From a checkpoint of a small image classifier: 8.71M parameters, moe top_k.
Rows from expert 21 of block 3, named by matrix and row number. Rows with one number belong to one neuron. Each number is 128 + 32 x the weight over its row's rms, rounded and kept within 0 to 255. All counts start at 0. Numbers have three digits each. After the name is the row's rms in percent of the matrix's.
# up: expert up (model.blocks.3.mlp.up, 32x192x192), inputs 64-127
# down: expert down (model.blocks.3.mlp.down, 32x192x192, transposed), outputs 64-127
up.32 108:135114133118095129180108113176167140121142121108109125146112138124129136103187127118108151163060148122198095144150105174127119135112101126128186087104122126142134123186128047175091076109103181
up.33 097:121116150140094162124169163083062108124113163133146071079160115096147158126077124129176085179148197135115173057132155087119150113131138089136109132122144139150069133190137193134153146123133046
up.34 122:128086109164140076134188060136159140113119123169147087116153120107068139118182105130135140153117133119071115111158143095095120083131069107145132152101157149104109132138157150123121130099106116
up.35 073:138167163149129149098115122152068115147082136141134117099095087062110147166133149138138122132149199113125132059134121068091124148151131065124133088127132127177078104174118133138141112143109081
up.36 083:118116162126125124147173126155084109108087098126145084103144094084107155131111166125138102131137174097151144080139161114083158130120140069144120122096142131135086141209131158117155118078162118
up.37 082:133186153162078185132084164130129147135158113092125200143114140169163136116069174115102124146137115112144085099099143177134142178135155138115140129157082059147157116149096124140136142108119149
up.38 084:101167150177085167100122190099052127109105163145173171096120097103112168158091110135121100153122120106113159068107191107173127196172154074146073143141107125147106122141135155125169163132118132
up.39 122:139105141099113169112107140129176113104124135153087174164137147144151123134133140147037120109077137098208080168153120157170099137137100180144193130132066102139197083110129087104105120140095149
up.40 067:102208129090088169135071150098054125139132127107144079129086094122175168121154117089095110141131094141153157100111147144142102171091162142161145108080136087097135130147000156139134147129132118
up.41 077:145057156117146105133098156084075147150127095131162083124124126134138114130057068121081118111111130140100148110077122056152083169172187100119137139134125164119095154144121155074107117149156113
up.42 101:119155148141072157146138181089067096145120175131180128121141109114141156102073128096146133168193159118153191086116206122148125157165195073120061106105149092139143135181100160110146202091120103
up.43 099:100123170147075114100151154058052102123100137142141083086078118125167172154071142128166119166116149117165147105113156122134133111157144034154098132118132112147084152164116191118124160098128091
up.44 109:162118104125105118121143100143186194088128125097080164148141173146145106140188143086149113165135100086113163157149069153165109133113125149124153090134120089114187086075147074160130098140102157
up.45 178:153094101095151141111129067185206161092132133104090158123159171139131104122182124141098125139103132106153111168152109156127125103118093162136195087119130100089169097133161036129100088130113170
up.46 067:102109116134112076145093052107169166120141143142108103118086138128109066133146123130123120169100122112104101122172099125132120108102116125121156121119125139148106222129148126180099110124148147
up.47 072:094146158104092122188093153148070097118153071108176127138100070146118136161064143156070120103039110133105163045115136194108118093123147096074112107125098163151124136207080158081146147133108103
up.48 090:126152116110101111160114176061035072122161115133167122104086099110168162123062127110138139142137118147126180070125210148101131133168157120119096094100132110140117165176077139100122142136104098
up.49 155:196134096135137094109144076138187155109133146074047107128107171130123093140191107095143114145127100122135106162152073140165104100104109147111160091131117131102149124080147034156121111168122175
up.50 128:134063128100166122125207062174180116110115109148098083110153156100073113127194127121120119141121156138107118131166134112127129093106083127127163134102099171123103109135202121155118110128134124
up.51 078:106174142103105108133180154093086106127125122107118119091090099104098114108102153115126070121148157149137153068130186144104150182126150064151104094098123095119102147176090150166112128131101078
up.52 074:144130213136083146142111168110104133112103089158098111134111096079126156170107144096106129139066175124134130075104170105122163122171124074147063105120117077152089153215082179156123165103134097
up.53 079:101102144142127125077122175069064145109101142140203078064179081150133156100070129175119144168110194158156146105113197164101172148178147078124093162090097099138093157153110173103166167134117113
up.54 085:086162153154106095096097160073051125144119194097159119062124120139105164120103136141113126128143133100163144099099157127161092151147135116097106114093092075138099156159183161124132144134135094
up.55 083:131149142073064169113086158110054067181130099123145093128109135193162137149111169100155119099141149144120119102089125150130153123174139142115093094166106127109120154179061178085118121100129161
up.56 065:135138132133141152147061173124134086120176140086086099112097105132175144173118136117082113098164137158137111128126154171082148249163104126141096099078095105112162187098127121157138099127117172
up.57 080:107198144150100218108082182111161131138107126116149175112164105082180130132084138126133132150112145079141051150104202118109158169128163125149140145164074159139127098175103113122137153119104085
up.58 079:160113119097094118122155124158204164133172118111093223143176139137151118156142107096114121149126147082125127141112056167160131129147119164151175125138095156073167133113162026148079064147111155
up.59 074:162145160114120134086140178113030113134138100114134134108147146141189160128102142150094099112129141118118143102109160111152121118091143131161116107156173068168144112146094170127188160100148112
up.60 112:081110170149071128125111135116061133113110133153172117127129079094083168134048141141139117160103187120188122081109190114131129137145125069103113109129109100186087189176126162124144162119133053
up.61 208:159069122121173088092188055176204173087110138119081153115137174125092096143182112131138092135119134116159117170138081137130105082123089150138195123118131123106109116101193072153116090135121153
up.62 061:137115112162152101143106176093107139137099126093141155188111125125147098091079117145087145120104134129140109153127190129134100175133134104095164124134105103139150052134118058148095071061079127
up.63 063:114069163121105128139135110114098128072143084161109108127154148146142165127093152148173124156145137105123145105115159087097120087065146047136116176112176124172126111177134181151157098160106108
up.64 084:112106136080127116121137158127082149116116143157115072084099109081153116141131154125159102155129174088136178104128176094088175095129116026135082130109166155174071125138104181127127125104108104
up.65 095:109169170130060100133116170092083106127116148108135098071100103105145166128087129120149143113168154162127135039078187104100161141132163091131107103101109111136098160169076184119113115108106109
up.66 060:124155150102148091235138021086124066135110101111141140094085129171149142135186150139145143111089132159138153210140117160112144143110110213151118134089139118123156211115077066128093065126146127
up.67 120:169090103119136078122147064172168161137144138114103077127128136122078090123177122127150142133122155111118121151188086102134140102103062164115155086129125148094136165120175059168103102151135187
up.68 069:055155173108144112110148129127195133119172099158117133174147164162112097129128162101108138109111153080105086146190136144176100124121094187128128119127058164109174113164098078190148087111130115
up.69 081:075094109103118088096162119136150170129139115154138142124157129118095148148198128139133087154105147092113122143163152077107063100133113122126132173090129149152124091101203171139135145123147116
up.70 136:121176148066080131119115140113085086149176076110120125147112110128154150168089087080129132108137095147098155097102138134115124118106155121088094122138118117087160156141042153102147147152124119
up.71 106:111119119108106107155141134155193127122155124122116075145089126088104079136228148111097118148120159096144110132195078130139112105116077132151126090131120145109109131155149086171134057110158176
up.72 058:151168156136119195080118154171137149132150170097110076091094122110156158151125117110152103089141109166226150126120133155104175203130209165116117120151169139165129109153097099156166111101129146
up.73 064:116066116186102132131079190102111133083138102100136101123131105118147165145125114097106153175110113148139119146112174146137108105174129086138051103135157097120179118161135148140128187157112115
up.74 067:102110115115129149182153168107112125133157092113121103118134157116111122143135129115104125083146143106107140053151145129103085106038155101097082103137116174149133169219039168093151042140116120
up.75 187:161106124120170146121109125172205150105136165111091184124150155142157108124177134140083118130120126106173099192138096156150124165127112170135195103123106081084177089128178042129118111137136174
up.76 079:083116152123080202100130156158188084109118124141117197108098102140190131098088162150034077163120142046156088132136176180107112157125103139111115152144079111122193112152124129153136086130102137
up.77 076:116197162127109171109112185102079119107092167119113113089125129132145174164095120140199147114131145094152127148092167133141188159179142067156089143142181106159089155177120114103179131134080115
up.78 086:111157133185093112082097206085084110131143158130163144081149095128160139100044119127137104124153115110148156103091205094153146149135148094094096145148144107145129142149118142126142187110125076
down.32 123:126140154141214102117105123127189083131079076154116146127163098121112130131073094153131160148123187127064080145173154111144091107182161141100092148162123144120137092117118147132116139156146145
down.33 098:145182135125000174157145126096051134127178153132124106138109145131154153124159117053168135094140133131132154130083109195051167123102099101144147099108160116147125128152147119102112116077113131
down.34 080:168091146134121091147098147095118104159101105131107197173147120145173142136080062135167213128140140171139093137087138152125090074174113034102081076105152142106141152146175162080077133136134146
down.35 072:154158158102021148128133132096052153105169160129096115142140170122158144148189087092144145139093129131153179141075123159068116099124112070131157105114112101125111163167103116108126130069117111
down.36 079:135166160121000152147142152093083084112137140102092099136163147119152112154196111065157128130123126152183132107098117154045141123143082125139117106143119106112128139164127126105161113080112156
down.37 072:162159149129235115114139084124175160113052173106133108129075104076090094093152170118120113115107138070123172157203160081172139163121142171143162165106109136151122124133114142158119135146103150
down.38 087:121175120101134155115113151110090135112177164108112093131101152150144154107201196091130127080146135094172193136089103138097168124065121146154168077125150097136141148104097101138134138128145103
down.39 126:142121137116223111123089119141203094110089097127138129096122095097104114123129114132123164130126160113127124197190142131141123094153115157109094127133111139111120137101121142168116170150150145
down.40 053:092161161157097132130172123106087205116117176141072103066074168106139124105119158129140105140119127105161181170092119113161162205102136112107134119117108153138159106150168060096129092121105081
down.41 086:124133135115003154130167114109041155136166165129102088139139132154144144129147132076134112124140119098142157060060114165068157114095102141151160095090158154140111145163141155088112121099112109
down.42 094:109169113123053162138102122134054154154201190102115108128079150129102125144153155102146139104150092097150168097100113131083170142112118122158173094141158117130125132133116120113143089119156161
down.43 108:110145134124000186152111119099052124133155167115139125153160145130113140139185142101167120115141107113143165116054100148068135131108118100179147106124164139120112146140135157092132098095131122
down.44 143:150104119147252104114107130150207124134082106137150134135123114125113105092109142183100130129111155114104101165203125103188103147130139180123104159183130130129124128080143097172123139179130145
down.45 198:148114120127230079128107137153201080131096082145148148119135117144101116121106117144125153129119155135113091163203133115152101111156147170109117134175114136104140134095132129153132162153113149
down.46 063:129127131144160098147123161156149108138123098165136148137193105155143151122034087170128163134114183134126083132113111098164123090137162143095113139201103186114137091097139109124119151158139109
down.47 068:160140153161032144140165115054069208103128127118072148094131154112162160176155162124151077122127144094147124127113104132139154115141131103085166137060149088149134140172135144097141116102096098
down.48 088:120176147127057172128180137096023141135162177112106134129080157128129129133164113135113134132144101105127142124106122153136164140100064119158162120083154132166120113169099126129147076116124093
down.49 176:144118122148231086125128117163195114113087090138131157127137119154098117106074128191125133141099169133094098132202119086196100133151169153107107167163101137110113110107131114150129140164112126
down.50 118:171084149126202064135095113107165098137090087103100147141146135129134125129078067153136150108105138146122078143156156138154105080160150127096121114175121127097146122127172126112105154175119132
down.51 085:110174132110011147157139133114041148093154145141088119135151162120141183158156118089167138104141123123161136128077124129049128116099106094139192086119161098136151163147126140104117135100142119
down.52 066:158171144111031142140138085124106148116155175116111100120157158098159117179154100067148134111120131106164160101110195139063126121130106108179140080112096117098116107150108136100127091092114130
down.53 085:148183115121000154123117146121040122125185129089119110101079131118119159127138138091146135119149119149109153130087110184073156123083131100137113102108122145123134120162123133116156130101137153
down.54 090:089166126130033159109131132112063156133192162118116061113094132134121122130174153085125133115158077131161165100086102150053147147121127125157144125129126121140114153154121105117138099076121109
down.55 067:106205139133056140126154108139065152154114151125150093137115147110143100132137140144147098148090106130118115077102173132078164150092144133136157134071156136166154095170058121110136090099124119
down.56 048:130229120135086081113105140175064079190143131116132087155136182188105131142113112105151197133133159119084169120128188120151141089111102091086193139126106151138164194141071163085116137077124122
down.57 053:129157146138234151183150109148183178090127084145115078147147138108140115148167144056108128124045151119154151223127098126066156104111109115140146093080145144087123158140143146149111121164114118
down.58 112:136108113152226097107124132153215110137100093145139125129134091142113108117091145160111168118121160107106108149201129106164106124140157167138101164151140135141141130106144140161124148188137152
down.59 084:131168116107057149142122146104048159112178175104115101100102155141139132119202134099105090105110105077140162110088101128039143153127127133146135124112164103118131134152115132135140100088125139
down.60 108:105201113112029150131142137127064127144181172097114095127103140123120142167163128065137122133136135140144156119072126168053117099096088106157148069128159117123159162107102145120151154091139144
down.61 187:164101104134217066104113135147189092133087105130138158138116121156096111111113120162131153107126135163101111147185123123149086115139163155107108118168123134104118126090153119162109141160101138
down.62 047:111128131109209194145117125156160150139166086083151057157076157155146127124161112149114182093151093137162148132159190144054088076091139126142112062094116147059157164146143103074142132127125152
down.63 058:160141138116049147144123124145070098155153167122132126152181174116115151145171128087139152150129064112178116123104110180062175141103084116089130112129144072123101136147191130130084095116115145
down.64 075:163162126130049172166113150097017136137132083125139118169119137136174140150155105098168119150120102129129149094062158139086120101128115094162119111100116118139142145161127150072123118100099181
down.65 092:137182144093046174148146114111039145151166161115134092123080151112134148162168109101137144129126131111154129102092118141063148122097092104187161086105136112175145126177125094098122125107109133
down.66 050:116138091121084134122113109134053118125048103134183147159149122120116157165094096098130157102123131148095076065109137122170120119201137131145157139143127148120140057174088140061090137120104156
down.67 121:142095139147198089107141127155181097122079089137149154133167110146106119113048119152129160151108145142093091118170130102189101101153191148086099151157120141113108098116134110126138151141154110
down.68 073:142089133138209101106099109122183099130055095133132141107139121107137111118055102163168133150094168123109108124144158061220147115163177132093111133147093146111118126138105091145099145161138140
down.69 067:163061152144213114140092088136181061130067067112135114147160086081134107092096108175103173138103161102168140161171122124121128084160115145114119139135122140114152178133145121104113135194114096
down.70 116:144129141166161144155188107127106181132097162133109103111073127109135099120123147179090087108110128076135134082150129064169137160122112123099165175111119108169167090155091111158152110126147087
down.71 109:156115141100195119136111138130167115131056099162134152137175115137131141134028089136149155179088177119100081132163144110181114108170152146077108158156122139073142133120107130131116149129129128
down.72 048:048210149094092101087135115083169113183178140151108132123093193150068193207176100116099126151136153150144144132092145130078195171110053122130142149150131201156124090113098143154142100156189158
down.73 056:074180117156062151163137114131062167131148147148095093110122137120148081129185128078147120060128047116139152115088126141035138168058089119123133159132135124139103177150104142135162110084116103
down.74 060:103183150137082141137173095103082126143108138127099148162168149113159151147125118161169136150105171119104110133098211147150142109148125137135169170107117093133120156137135122117122129107087127
down.75 191:151131107134235088130102143153201073130096077138150137117132098138090103096106121153120146107125161144102094170200132109146105103139144177115099137169116160113121145081132121157132160157121154
down.76 083:164110122152245124137115131135195117117089110125111117130101082116103114133120121135122111129098164136139098206177104084162117113132123163107083117144130135099104148125129120144134108128120141
down.77 074:094191140110004178149133149118075141144197143135087101122117127153125099114173149081163113104147102152146150119124094132053139173102117156147157096102137084156154131132087139108130142109126157
down.78 092:108163137114057157133145138112031144129166156107144118110098130125119125111177176083119129107154115152147166102080100124065170144064116134154154104111163121164122145147112132124160112114125137